A small text-conditioned image flow-matching model, trained from scratch: text encoder layers 7, width 128.
Rows from expert 4 of block 7 of the denoiser, named by matrix and row number. Rows with one number belong to one neuron. Each number is 500 + 25 x the weight over its row's rms, rounded and kept within 0 to 999. All counts start at 0. Numbers have three digits each. After the name is the row's rms in percent of the matrix's.
# up: expert up (model.blocks.7.mlp.up, 16x128x128), inputs 0-127
# down: expert down (model.blocks.7.mlp.down, 16x128x128, transposed), outputs 0-127
up.16 092:520561455497527544520475520508524473508502517527496450474502505552445563503511506505513499485535521518502521503472493488526482510511513516460465485514459493457514473446518497514512479482535537503466480465523488484469472523516501524501483535499485495492518500510514541535505453466464521497494509506498484483499503479499506518467494525471514493464504480527465544526508479558530464496491
up.17 091:472521496524514509499523501512482471431513528492487516498509440507508513532480494465511521486490490510492524494478458547509476467509493521507515518507475483459527495502497497476509521515507517498499473534500534508500513517444458496478482482521472426480484501473528517490513468513482470458558491510495480490515478535510468441477517502503516493576544526470505462511525484490484514459492
up.18 090:499492497550459505468496494509506487503541534505479504511497567471518511495500526494499490499495503469504474493463445497492527498561482454484492466465503517497484497469515513509574501468493515545520526516565466575520486490515496486446520507495486470509477502494501489527481535466497530527511507492502519452539511472536511502489494503471504470534477514500512514478477529510482475495500
up.19 102:483484516513503542517504503468551472509509517483557481527525519504538481483536504532492473491522483471524500519530503519506475536513445519531488447479533516492518473476502535472492500471465502492502507508538508499526524492499559534533492489511508523457536494490533480533466515516487503573486518501492469481531475467469492484514492499474508535442489528492520518482533549509477499507503
up.20 085:483478505538518470498488537487486504484556503494492542517515521490481452498518489490489497537508476460437471513498477471488497526478534483508488520504487501551496520452526486501502513479522461506479454466535524493539504513485530484496504479537470522501528524547514499549492488482489531488504543514488463502479537483480466459518484489473461485547506511497537482518534562491499497467484
up.21 096:501492477498480494481474506485500513479519494505537501511515477491547497506481492530503459497477547511503562482506509552482529506508524491531488500487510491509521519546488495512499510521463510563452502501486460490498491477478509460510447491495457477515448491508482495527516510476506450490510460513557514514502518495488488499518429470503518469504539486504523495510537581520478523485525
up.22 098:461511515512529514488519467497526500519499504514495469451500491455502491534545486509471495457500461510490465497481536498468504515503512474480544459463469517509508505513471500480489476500485528501497550493494506503495458481480543513473538496532480475507436480491512544505460511464538510494511493476534501486482457483511449535515526529495551526468445478527478510482492521494519520471537
up.23 096:481493525476499511491518528476520477474556488498500504506476508506484498500525490502522458507515502504520481476505494509566507568497456515502528516500453513489526553516464532495512509470516528488493524438503515487506456541519477480498524461507529461491472498503529528500532498495499486502478551448519525515526523504500508506484497505514495528495483543452478488463476443459465490467524
up.24 095:501501513513475510500461528493519489505476515488515555452505518530475511469514452507488546522452512518512526496513462484500531532484526513467465471502543494521498517501465513519494491517508493500503531542533492519499526466445538486532486462551470477511487573520509490482505504483530515518509475491546485464483531464482519491493453476504527524525472505490532553513489483511527512518495
up.25 111:483487507430497537496487504508502494520514496510508467503446479519513502541484511528509543495537484515512476541450476511500516510503480522438502506525480473510542506521518465535498511488468464504507533505499499524502443489524513522498479481561516496518475458501500532543476565454528523461504483491511474501493486528505493489524511516555512494506511484519512544519539533500476476500476
up.26 116:532499565484504523514490512502546465503522506475468512507523556499491476514487516515513505462518474515511525494508499487493524506505485507553462507516516449499501501482495485479500509534489489511482554497490542493472539500533527510486489517508517560520545507462509512493475482487473492491489479489498506489550500489493487482520503531524498527566555536523492515487527519500464477443431
up.27 098:485503521516505454538538515471525516514505519496499481450484516492497514492549459488501532493504496543443479515522494508516500497476465492506518477470524513500473515501477524498461481519476514496507489488489442491486488497485481512474549466467464514514508520475474503447486507483491423493484519474506491473471508456457499494501476474470457494501546557524517507502505491500472441524473
up.28 113:482470516563487490513479488522519493516498491543465500504475512490537489531514457470493500478541497494522496537475504491497505528493473547497509522449504486478530536488539498516554499524468477525503461468503529518493472530526528455523491507504494554513485485516459496511464497481559478482510512484482473476523497503504480474528473539523531527447438473517477493498536484512479507495489
up.29 101:523496538487480515531524495496497505473517517494495454502477485505494492494536486445514514536477504537521486467512531547516466494439534552519484461507516497476485529486496508532525491483536519532496495485485476524495513525533492493471528519506468545482517484534477507494525506487474505488494510483505530464513529479557515484476462458453509510464465544532465484476484533486480469534539
up.30 102:511507521526505530430522542516486538509546501488461480488501508508530530496535534460457523502489496497474487470426502485525476542500471512486458541483469479481506554489498533474546470533470526501513522522529499507528503529501475487531503510469498506508483508509511517496515517508489463506527515519486541477499515504475478498483524479478555481509539511501488533467550504488496486528473
up.31 120:497496520480488481578510509475564512542472524502499522487482507513512506542521495534499476486485486524518459488517528518509530480504503493513498499475450532517529496524443544508541508445480488487518501509506492498513520474541451500480493454501497487460490560506500501494441539517506446501520479468501490513471512456452498529491531511538495508498496534529492506497515488493485502508478
up.32 102:534465494541509520488493457522479525472468489504519537547461469465514515496490514474528510484500517499495524504471435455500521480536477536507525488514515521493468476481503522544509535477499465527488518500474487532455498490494505512509489511487505512488526566489499485507553490506469485493472476523492504525534531502502499502484508441507497509521434511526496482486460485486450459538484
up.33 119:508491483497506505546492501534482486507491494487478431471475494497521460517503494516499527533494506522488507476495507495500523462520503465518523480531472520505494482531538517475501509528434467468500457471482452493506514480517460500467509489499523419497504496477522511461499540488528513487559475493515512497504507472484509494495463518526459463504522543472491501523567534477499514468491
up.34 091:460500506494517510459436481529490460494476478515501503466521505506488512464515507521457472510526464530509502487476484476465520549536527555518497476517519499511499512513516525528515516513525474472514504475496492488513519522468569488492543457515493532545544557488466518484474523500525492511512520519529478494461525505481551513451511529489534520502502502474467497492511506476489505481461
up.35 099:495460525493532503511506538478504505505515501528521503465452491494535473490470499531522514486485438462515502546500564503506533519456456528513479505515525471514478517502512538533482524517472537555514492523532472486491553486511519474482503480443490492481499481531523495509495521505514492488465495495497502522541554532480489525485521498478515473511513469521540465465501512499551515479502
up.36 110:495489524534502473477492516505484511447501525530529561549484497534486483474475494481510486477521523469499480515538491510543487525533496535489530450491559457512500515519552503478467492524495497530480530497550503495495472479477516469508503467544511464501475461500472489558512518534492472519499479541509466520488519532499511451511480538529504523515512460508477493510517484495491522481500
up.37 104:467544472541474476498519525498541514514528507509510504492470490500460454528501518514467492527517498495494500515508537520496479492472489444482514513488490476519469510560508536497510490506460536489509508448498477485493516491517472473447499496454519507539474494522496464478531485457515539537469548508543476523513530490485482528513527533509521519539453501526516456529490486477479521479485
up.38 091:491457524474485506487525485500515506540511517526472474459505490490492539527478500486520502509568508487522527476495512530457518474475488434482522492474506500511495516512511520489473552492575515486531528441480468538504555479486528500481533538486468443489498543478487485503516478510529459471517497513528516506486529520520483491525536505482480487488509523467498506483490470500517489513518
up.39 089:512497455547489518494517522533520525467474484486544537508528491471566491493520499499460476493514524519463518509509475501522519527515501541477505473494540528488550543495478504483519514471536536500499434477519509480484490489484468556519488485548513510465469519485488494478492515494469511512467513518488439531486513519499467539505489469494521478531495541536483521498478497506508542508499
up.40 130:502516498455457516509507527548513464525497501489443517543488526528501450447477529488464476528520498529537473466484482457506493511525469518489498533485530495486486494498457473526489512481530467503491502527495489506497490504510545536489570493495542474522548500486505513494492477493483506508504478469539503511508497487503466465509481486529488490511485465488446521517562534509498470486473
up.41 103:458485465476483491457500474523457484487505515497496468490474498509561513536460485502483508503537463467499509503513501488442529473552504461486509521518496482477528514474499532487502458555475517494511486479466502507497454517479538522525485499495516545494487472505499498496540493514452466450485535488483521482507503494481487456512491502493486494552556540519492503499513465555497503504501
up.42 087:525497504497545524561487547475505530506501549515497431478477510478462498482492510491504503474513508488481495552482490478451491524508547515462473473514492460488506462547503516481515478486521506510489515500515450493488475495482517494499512483502471507454473488488553508536501534513466528544495500501483514458536451544485515506511510485480477471495497521539483501488512484537546477523512
up.43 090:475496450480548506514536475508477541489505498514463480504501494499518477433536548463519519546492487470482458477509497540486517485497466527548478527503517495488500526526566520501475495541517491504521529482485489517481483510453504439429480506490528513467508472498506507478460524502487496523498527489494503484526511491515503508505519512522534546494513466471495521504519506515514464466492
up.44 094:477471521475514517488530493492543471521458512486510492506515499521504524462510489504517506515515532501556495520504479519490526504523502486535534546535506448470468523526542509485516515483497475530489482510477468476521475470519508504522452465531530499477531513518518497501523483461535451519510565479483539547517441495449522508488504524484491497485483498492471547503540508501493496534527
up.45 103:534519514469507496475481489469478533494526514500482541487498491488500476515549561533524497478481504508473492519531472471503478505520506538477482516500540470516488544543460524491491478501495498514524503451471492502487554469467533484464461517493481519464503530471518472477519510480483537489467512514469473511516486494507472488478452526464547556474526540495508503487464500454514487506479
up.46 097:546483457510495524511514534523501458534493464498524473519491531490473507499469505460496488477467497478568512520508515491502493521521509514522492522493503540467524544541524530481512494506468508510511487528494516502529498495471503544491480533515503532457531469494511475527485508501563492548532507529530531500537474495490483481450444537452515486522523495525492528532531468490515501501477
up.47 105:557501538491543483459506485484501505485505584480483468525526516512526534531513541552512492449513513501473509521485517470535516521447468514445515488517498466519539482480531511462497504503515491475491510472472518501473503513517500467478469500498482522500508502503471516494468510521522524489536500491517473515479484494478522523565506531459528487491518486506473527522499474461538495480496
up.48 097:505489506515479504468453546525487482470531490505523567548506486535510542504474475489488499479526541501515543510496509544477481466497490495475520505506510462471520499485533497527513540461497507469473513472534540472475535501517491509521516510537445485482508478534498477542471519479500492504514485520483516496509480481475516469504545499494528539493494456559464543483503524523503528531501
up.49 099:511518456508459489486509502528478476519535494471490476535506531488469499474450491507473513487506478551464506523457480499493482500484581487483483484490504500491499501475522537522552522507503503545499538489467522514525533475458499527513497497510483458497493441519493553459518498515467505503451514482481480483503518507456481538499477485509506474548510507462509491520489529501500524456479
up.50 099:546496511493533503489484485484517524475523577477494427512477467473483538511519528449473457491517489477462513480532470463546516489541527524486482467532498524499449505446477460483448492517484503485501452466510521531496490518482484502473497500506499505466535526523506520509524525491481500519482506520495479502467494480499504511514446503524518512525534493457516501517489487506487511497507
up.51 088:491490493471486480491520552520468475488521480485452493542506532495500504522532541476447484529518494505528499461544503451489499507475480505533526510488516513515541490516460486537525503474516501520495533485485507492499497476552490496482433512464482497524543491505458482529469511497515486507496481473531461481521538472523474517522531533455507518510493470527475527507515524465556477510511
up.52 091:487504495473534520506488525512449483540531511534484473453501527494535480496508508518515537447514465539523478523531539521491535477503473479497486509527431511477522486420485517500526452492484518505533513496492486469487494448495515523531497522540495510472468500555497541526496537482486501484494520457520503507504471488517472488540505530501521499523493494519535517474515497517503503486521
up.53 096:516482560478445482526498519528546540518475516504517489445491507473492505518519481541510439473508465511519474502499487509481508442530433519520479460474498482503503431481504496491492504502488486530473506501519506478453499525509492496472505488532503495505537505474485460499503498504491491531544494518495525530490541493498507500529460520536509537530523514526523502486549542516488521501516
up.54 088:489448462492539512468477501510505485475534491513524508490532518505479439510504490461530513501545541508513503506518486539504507492506495460467490494532480507491546536478526494465510524482474500526472522515543476540522501471520472543541531506512463511584509492496498509512484515528511488478503501482492534479493471531548474457478476516525489477519482484509514532484500481530457518476533
up.55 130:519499492546502494497506524512466456523453544501508468541484473505542481498502500494487555516450511516474502484450509534492541491492521505471507502496470477487519482481523491522540544513515547488492524521482485464521470487501525518487528548535503461473460466521506528521542494507462527489460503506522488509504511431491476474490536522476480513512501504516461502514529492492525533469476
up.56 090:508438510528449451487503533490458484498521510528490487473513551519519483521514483518450508517532493475525476515506437532517502494497522476490499532480514479486492519503529495514475489484494480523490509495507488497518486511496490485507524453463543489526463441513486513507528525514529467512510528522488519522487481511537494493495540498485495480461498561546459496498507515546529442517531
up.57 103:487472503482491467466473481502497510491503541532499487483504493469492486546497514509470436490496503540457572543488506528496507507544481534513530476492461493547479526485553475487497475548473441500473493441496486507508484521497493482524502515535488511508492477475487521480480491494459552486494462532453507515499457519500506482546476492498500510512541509525519498493501514496489526472497
up.58 106:512549539487452532506549487456517486495471508459520481462462468556488451487498517501490502503491528494508512480462492531484505463510527483488501530509520519460502539492464519490500485503525495474488502528472492529509482483499474539462514509475498436485485517475520480520507509516472536493488534514520537528504513527484510472491499473498467495480521519529517517532441534497491534549457
up.59 111:451481456497451531504478508516442499528515529482489491504510485511506509487495509498486522518519485470470536488499414468532541492514520523512504530508450543501512492485476517483493506517458484528473501513535466458510467497541511537534513480542490490490471501483466511489517553537493522474515510514487525443531489501531507483500499506530527479479525475491519523489510511549498532515509
up.60 107:514527580489484470513524480467465499501514514478465486454452499497498491545494487512497469486511470501495532460517495529537505516480457471534515466504447494507463516504516523533487504485506538514502486484505506509525517503504517457498522496465499519523471486482490510487531514507451443492487475498498507542520505485464511561531484488490524521528552544498455502515496494539522484516533
up.61 101:491558481493474497508500479515500449514478487478496495453497520504493486440468500495530489484519520471463461471524455476491442496463464515516489508519522550497492548480493514482517556477493512493492468541526496489534567470488486495499552500501491517502510509522525490441491521495485525502538513509527540481574485500471487501527512489490480495503531504515510524474516501485502509512504
up.62 114:491518513458500493515492518470451563537484508480441506493493481498505481569487511561504479496456439508460530484545493494520491518504505535488492513488529497503483482505510497529509483475535488503487505515554473520519559505514469513483467503512482469538483498504547502494482540525506530478496484491525531484524523501531495488525537512510499496522477499528504496455529527546487514500530
up.63 112:511492486467489524491471462472477536538513498444514486472482496452485486529526470492520472511483481553495519484482484534505478493433490479483509554474485512479460530482516530544534484531551483451482473472494488476519507526531478491522514467474498511499513484486521528530468501458504520505497520484495488498481485468456501520492495463514488530459520527470501496488503525475451485533523
up.64 102:518490486498497509524490494519458507490514492495509518551506544528486457551497493471495528526514527490524527418540500478475526513497487508520493488514494475455519437478530484500522498477535464520474517556508469526500543480519487515537475517499506514537526516496469532495506490482515477468543509486505447515523499467546533545507503512477542497494551504495512520497507520492492515502524
up.65 097:485500523504483496472495493471522475481473506537524480473530452488524501514509477458496561461505522507504517507501492490455509509520503517480438472528508517519552494500511496477465501520523506524491474536481475505504462481484493510522471531480447530566468479517491528497484509488552565474502518502502536506473528497527526513514507480484493536513496498488502491514532525490508530420493
up.66 102:490487464476544490471544500509519496513531519506491570539509540463453506531481453500479548490492493522544525484519544500479522475472515488498511511502505556497487495513530512471468506497463469471495458493459553492487523491479545519500443500516496475533497477509496500482503518489494466518536438501508500528485524478526505519515465482451501539486504501481497513527491510524504491504507
up.67 090:494484551492481443518518531533519510469547479506469465499510473529465504441514508535498517549489490522494480522531485459501516524549494531511466467521517475500535492472531509474554488454500490514481518510517515507518454465505526524488491521504514493499530521530558524509521490506496486506531480514519549496558496524516476499491484490507547491487518458527513465484517512511516510514489
down.16 082:461495487489496507486487495516486542490493500545473495520535462496539482494470490503480505524523541475517451506542510520469472525474480458524495477453496511501531507514487470511534512500432484539549508499465523522537522505489506475459488501471523469529496572508523546493529509527514508499517548527495491507536506510492522517514473526517481484483472506538499491498527547488479525524471
down.17 101:527511485458490503500532519528527522519478437516518466484498492494523519481527500537503511518553522467508491487497500498432538518502480512466465485516529477468474512456518482490519523519509511548452528509530475526538504466561527512509481505503512515534514480501504465536480510496530482531486529492507494474540486460500539546505461497474503498479510489499511558499504494515511513553494
down.18 083:492460439493485450520507485502468474489503491467480523495494475525478501553489479500492497511471501471479522495512531513465501479513497511472462500490556488514479524451528483508511495541476528470523480484506477500481515487516504490523497487485518522482510511457562481478529543501524506437493516475498558525487529503466452513471523489512463473525493463499512541502515490450474528522481
down.19 104:531475506459470488510515532522502523465485484488464504471512515487491470544458491483500533498493510510490468447502510527523540540525481504538538513501479503457499512543497487550511500507551490495485494504488464461534457515506470478480528466542509523494507466525450492514540506477483511476506484503490537546508502540512492502530497539534506497525490480553506466530481465510510526527529
down.20 087:527455492490473518468508446472488520531504484522519455484499473556503505506502489505503471517521449526542466485496549524481523547529490513505493495474513499472450493495480526490528532530505494495509540519451492525489499476513495470521533484471526553491562501505507513531518504530505470493530544511518503503524493480512512551464496483494530540504507515490466540456473489479490504517487
down.21 098:509473513514520519475512513470505497481531520526505529498487490497504526504538507466476509480502478525455481493504469494568534503561456475462459511494518495496476508477494484502499484498546489464508463477515502519462508533496498542507486512502508522498502492485489524463531506555483499507464452499510496489483465533519538487543550510467520493505552537459491492537517493514568476483517
down.22 092:534479503469535474489545522528533504536506513531493523517459501479529491519491501495499526499534500500474505494553475474511491443550509542498464502517542478509456520466527462487484462483471484501543503496498491505500511514507463530546472525534528522532493468514466482493526514547501539484520490522501496501498503489517542498491449467498524537533544514455523529512488494481485526514485
down.23 111:517520523475536467476501525524507504500490505488500512475512516501465529503509520521509523503510493497494479535484507514480504420474539479501482472497545475486446504485505490497521508527468472514465487546494483486506542537493524479485466572516481538503490476479484464479469457563532501533524486547508510472504469519499477504459542495521472535514511488493542491519525520511540491516486
down.24 091:472499531521522509514531472516484532513520461525531467503534491455501516511523540544476504508500502496491500510479517530509501514558474505522528520510487516503537513501527492488516513481515526510518415488502479527483502474556501495485497526454513469510461480528463515495487490547470521463459516471435525509503519540515486489518514484539500537467489494510494508515533445484472486494517
down.25 115:537534512533543557513481519498485485487490504540484534513481523539477501504525500444509480468468512552529509507477481496484488514488532501498502480545515484516534496485514486535486480483516542478513481489474492511463496481476503509486447480475499489531478512486505461498521507436527487456517514440489503480512508486523525486463461553531517535513499492452522505498455484499499541519516
down.26 128:472493501513492487487485530499463505483533455499508505460507466492524487558528494534526516496482504480513478533529523496569537552504458506497503455501495515519547562506534493497543528468517521474497511502478501486481478536507523498523521516566485463496525488486501504516544496509522514468476536499485484501520454538499480496537524516503523489528521541466471505514505499536475489520480
down.27 094:511463475506442476486506555543453477509538523514524522545519500465462468469499525506512532506494492485536484506483512475509462487489509505482484495508458515534525481500527506448517470478474482495516521511500569504495539505506500501465498544504485475490469472497494487512509498496466478490476516477539508545560492486530468521502539505529494515484503464523524481473504484478542541475481
down.28 096:496480503515546518506529488525487547515469523518518514519489493525470517554525516503490497526539512471522485428473487517479482483423491500493497493484501496522490482484526466488507499472512510511558537548510469510492517511422513467492481491509520525486488502499476481466479514540511470535494493519511509517503525519491463518529510516488499502482485474513507547472519507539477525545554
down.29 103:464488482494517537467484491508518514494502511512480536495501530470515525521495503500483492488479492511467547532430476515496519484526483504529473528491482532482525464538490518536479495534466498466540493516522552454495517520490500490504493533478540483506483509496509478520488513486490489495451487508483495576492511514504485528510519495485485511496541451469517468517551460550564533510492
down.30 094:493539457481554510504505507504452462473488488511488561501485486481491492526539492513482497473450472489515518524507511558535457511495534515526537492501477487502528478527495458515495499491517501472507483496499516489444499490498468530471488523498487470504476498503489520512498497499545481476520473481492473484486528484543542449509467467490487567486443486512476454498467478495517504467496
down.31 118:508479509449507538486448510519430519514540487485491463476518508491497440485489514497466509538504505501522525517474477487472497471506495487510522505518492476475455512525531565454490512482465473477522498494454489467504492518488516563500503543530531489525545475493464517477494523529496533491516536466489486488521482498517471476498479474515488516477489469521467511492487475466498472500468
down.32 115:477505520469522522521502550486489490513536431499474490470523529517483490522526525522504489508520512483524486450516518535553512530536507487517521504534540485459515538483480474463455490496507519503529468488534462504505518537544473540521477494507478478531499494509485510504483475525503475466469497527511515520516513521527501493495489536482471500497517510469494504526564564493527473465524
down.33 120:476515493439535459505491541510492504504531517474488511481540484490508517459488504527483510506485498502523538503491470517496526499473518493501483515553449517497488529535440544468504504480472528476554508485469503487489535502525494530479490528501546455485499531482504508466482506494494545517486524458478483477498533470448483514431515451496470516482484526538503508507485511507492523504518
down.34 096:540532485486498493504522481519475531459527478520530492508484495511521490535531500523559520506484504488514498491535496527466475477499458456548498481502469497481506523508491508503486468467506477514490478485484467491479543495517479450507470545528508450507463461511529487529462479480490511490523528512521501478514503505485442468542459457523545490502508521517530495543523497485487455497548
down.35 104:523545529475494476512512553553481500506514489485505491507560517520505477522503498483529502477518490514515460510509450486481495493497539509507519483475504512500524492517486467462525495479511521489504508475453545520515483485474483501538500555528496516497543520483507533507472451499476486534534469517479517481495453449500446478519497525537488539531485535471492497560484499481463494475514
down.36 104:479485539454485482521526499497518507502540523480493510505493519524528482466514475507510482509516470486496494515472499532470564508452468478468500537490498498533499531475467526499508471513513553452514520485472520517551531482483496498513508514508490541447530554509510481518516471491461511472479547502512523454495509490529501504466540449476488502529513538467487512548504509512528476512486
down.37 102:521473504450480518484512548490456496508494527470465514455517525480509511443484524539500489517482522500484499513510454543517520505515472555510516486477495507479489510524487506496530527463540468530508498523547482486522485553486531526501496528517494469508527493519483511446496464520513487455546449500469524509471475533502481466475533488493466505494508493488476534482495492461536479486495
down.38 096:501492495462513474496463526468494515445445479510482459533475531520465447508511503491466535502459502490495505513508482496540466504528483514502468483505452500464457538517486452513499458496461480495475493515539509484502504509569491505531468459517506530545478468487506530485498480510499490550457473485484473508502509512476521501480539510496510521493529470517471469486503528530508501524507
down.39 094:497480512445524478505507459464525529507499476505469494499479480492463523451526481474471529501498488499520524496525497496527547504491471494494513570473528442470459488500495503506497507525508502504548541515491514469516473490515500442540497470444513512503550508524496474505512520523544490500530479494518486495500497495507508510460503508502479503509541473482541488535540520444542494532514
down.40 126:521519466517464518514471525545488512501481504547506522508472510476508518530524491501452436485501514493487501518518483497515514554518499529545543519498492495462474502513466557547495481541510478536506518501489536455484527497539498496470511521501475518474514509471485527480525489470475483500487555535513486471477510491496516501519470526481498505492519487431477480503480500446505515471461
down.41 095:503562528499527493517485535484521473503481464520477498524494495487472474449523529447500478458542515505510498468483471520478499467480540547549498497515489501496491473479500451478454504480506496541488484487519507526496526460496483499489491525476504473538501564496508523494512446490539522512504456532519493499490493535525508504483527496476515520476473519518490474471501561484511486537530
down.42 086:465460539467448508491513487510515519504450445432556540496525455517517520514485483517494485515477496491505471492493509466517514489483548517449504491483473529503510489519515478493494487473476499498500537514505525522533509547510528481508473477503518511514496523520467482525458490521526498504441538510527479519488514498517444488522484471518493527490558521486504497479492509499468481462471
down.43 090:468438545519514505485495466488502540500475509459492541527555508539532509502522522523480438493474541483496505483478534489478487527498499457469491487498535540492470540485482473495539499488504505481511506522502506513505489535533473503514502491494497484509497496536514521523482468524485488477513485515544492536509519499473477501524490450457485445514516490522533485491492519466430508468536
down.44 096:482511466524503474526482523521437475493473489481484507448492514500519521532524498472515500535516480522461480498468474540466510482495474482520509474500476479510507510463472467488491474517496520535497528526464488522508511523453531544451513515509472516525489491490486502522477489564516491519481474547518470480499492524529492483491513524513498536550500524512494464496543492515508493539420
down.45 118:481472482516480453482478498507486517507481477499523473486522463531470529511501476486524550520483435540534529525492526488545490481513516479512526521485479486529485496521462513509475510522540463512467523533486495474511505497463524504512536521492508486544533534535485508474541493542444489542466478476448527510525489495520527519497496496520476535499508448542467505511495472519507498476506
down.46 101:502464532512481498489481517473502516517493517482522507482503496502553519464523513524480528506546490527480501472466443512507480448516466474481489524456516464485530510488504540511503519487528448501515512510491539516464490482521508515489495478506499470518501504548520553482517534515470496481470505499444493532470503461536515530550504465514507496483459514489458494498498521516472549445475
down.47 125:495458548463542521528501570513490504492518503518489523456513532476500472490478485499513517512485477528467492483490511543502483442527492476530489528476554500453483569508464517509466496512484513522495501503522492538517486496457527518510483512531524486493503501526494499467527473502483472497478496491445494546501490503538502481452511449533503508511520475498527509518515508538485462526484
down.48 092:514459470510467531508512505472528501485470518541463486476453503505518447532560537542477522517490463499491468486516521459564512538514492525530507519507484493538488538478478475496508498491525491510493492512493454524515494496515493514470484486459538495554513488519483479487521499480479509484474530531512517517463499542542519518489499503454490490507511544481502461518519503505529446490479
down.49 099:528473556485511523517494517495518516507481503507504529474480511510560505520551494457512514500507516469484513466530538534531480479523475567495504502530501471497494466504525479459467496511475486458448464483539481469507447522521516512490506478517517515479488497522482498515499505505513487484524435502506502537495481472527531475528540497485493513487532528537521522459540515496474517484542
down.50 097:471468496562455483515496508528494468518475495470483548547495561487521484477517446524508486447491484517491479479470528498487485492504452518499529536527507483445522456471504502479486507521513489531460531519533489513534492474495515505469488536503523485520444460483483473493491497494502515513492469480482493489542515514513524523441520503487478502479525501493509470489496547488491515468481
down.51 080:480510464469452543496459481490504459469537492488502528464458481509513534492471494522485487497524501507469466508529499524476493493553485482461473547456478483478511536504517533513509507497508442497471480516494523459525517506505500539518508536493494505502447498520505528469563487473513495483507543501542494504524512485531520516469495472522541533461517548503516504488498479522520516512527
down.52 095:546460500477445517477539518540505510488483492474470511537509460467518512504511478450519521466523524500509470498495481505501484495493501497505548462502555511502502512517534460480496448506506530463517539489461473474502524502519466496495506535516498470482479501477514473509503477514508505527492453484522566532530485504476498503497498481500506505520504469517521519559523451467509456541485
down.53 091:485522461492496441480509489477465458501557504540493516514472501552520510487500536480459530534507505482499483518482500512489504520477509501539475521462501455499483510511483466501510517497530535485525494498525468516499488533479491502525544523501473474476485499461534499488512522478515512501471500523508523484484459492518491479539482496515529406500494489455492517498482457541479464527453
down.54 090:483500531497485468532516498481495525523481526495517497554506492495493523520509488494472503475472501517459465482493527450540487521458525489491491513528488495545456480468498477528500465472487469527541486490480481481502438464497518473447479478474491475436431519504493515463486487534492488476488502505455475519499500509479487525525509485524487515493527513482452483514472516538486485546479
down.55 104:500480507490502510529505496478455529507539517532489513488514500509484516503500519476487437476503515516456532492478486477487509483492451469531500482507505572472517532518495562494515465487481524467494511510509483526465503496478483469474463461505484491485515501491518461515429463492476530505517534517500499494492484535485506477493502430494537504516429460519511513517518474516514507503465
down.56 083:506481510514518469482548472516510516530518509549495463473520491456528471542523553509539450500508485505502515499479563510511515521487492479471459470449512488476505476501513511469523526512478509519567505502525556495521524517507461510493514497532512521487544541523494516523511510512470475468521529512541476515525466495503493458539506526508538491503510509525500489528493524468506482480477
down.57 100:513544491502536519497508524493489476508511463488526506523522523482471503518514468488505490497462471526514454523535523461479496484466543543513503481505520489528514452492525495517489551528527535499494533491423565529487528482494454500514492473465501484484533488484491452526534481500513515515527486503482475460514512480507508518454490492531479501499485496497528514448442511495501527510473
down.58 093:452470490513525508502488546533471531496534448524464505521498510485520536457522484487495503510465489475490487506543456509519533538506505504504501515543491523510500468524505486484483510464494515515514480511516500475564487505493537509539509521503501517502502487538513564532486522495500478524512472516507464437487507462512529523466473509457510507495490487517478463506591509501520492488501
down.59 099:522486485491535489454545525521518468487535504518494470532468482504481506474526511499454502514480502535498478548512515452510498499499507508511524455493560506491557514505489468536523484514479491498470519520475468523530491530524501520513473461526543517497512473512451460522501496521522529512491506508504543487491496460516489469471553511495519540485444487531454473488475500517547500494503
down.60 098:473515450519518549481489516494516511490499500525520488529508551522468454478528504429499497524544504508491479538496497448501493467493548519515473481509534510528515511491489501453475498483521487465511518462501473490475493456497512517519449523499544503530517530519513521464455482521514506509509480500478488468511507493524477475440514516547501472466511462517537476470473481504504485487497
down.61 113:498485516465530517476506508482526500488517495517531451536542505483534481515531521511452523490474507517479474528419534536498475520512512480444493478531450491492541488531508504515441496514499500509526478494505530486531510498490493479465522501518475482485450489524506540499501532545543500539472492478469480476479507514516502486517520484539492509485450486529491487518480480544481488474512
down.62 099:492521472523534558492492447452522484508499457476518510493516535498463497500483532480521532477541492486507524532515504485491476466470490464513469522532493477517483514487481519472478508527511510508476513451490552521479499483529541520505519526492512515447517520488486515486497503536489461515476474526474487514486469477492509505521557486502496522443513518478516477509505453528532432521481
down.63 138:489478567472541523516519551523493490491501550530478491490500528496488505489528491519466536498512521508481532494495458524515535467552513520517509503536513444488506533553465499487497523472502508527515499495545520472507484501498545509505487553538507498554487503542444487498494467565482494525469508513494516471498497504509499492486490493515470507513517495557493501501526492512536506464490
down.64 095:477459516516467533495519505448565523488516502497545506476455454462537549477521499484503468487470492498440490526513497534528527465493490508458481484449480501499497528474475517508497482515542508478486510473461481483502508489473511505507540528525493513465519491483503480498496505513510495483443477548519511466520497476495468455519500518523537493465510500460507499537491500533512484482472
down.65 112:496526489521519507459498474494518473464480516490499494548465536507539481514464548507448458494483466458500499493501455520523506512486501513516481529484500522536521486515468494513485513485490515536478492476542539487479510479538488504516528489455525456473484503497506534468491460479472500464492501494496444463500509527499498493507503474487511485474528501513542480469491492550471447569519
down.66 104:506538526543452523542493517470467525528439482502471498446502475499511505490474525473507488520471514465480480542519476522539471521496524540494495501497510489476497526475462501545499510464499506510489476509517459502494445529505436488494476504477483519490476528496492480521490477502511473473448512488516498498498486540526505500461488524571469484467509469507503497459495500481529511468494
down.67 095:525486508442449506504504473502497488516475521517498494495460508536546493477484472488539483501493474476488523487483490487471503497536535485497477486468457524496496474498480504506541478490493467484558470553470478497477480504480484449520496521485509480495509471511453477517482531486503485494538522486477520521473560457468499523525513490482506499557495499415486508525513515482489499523535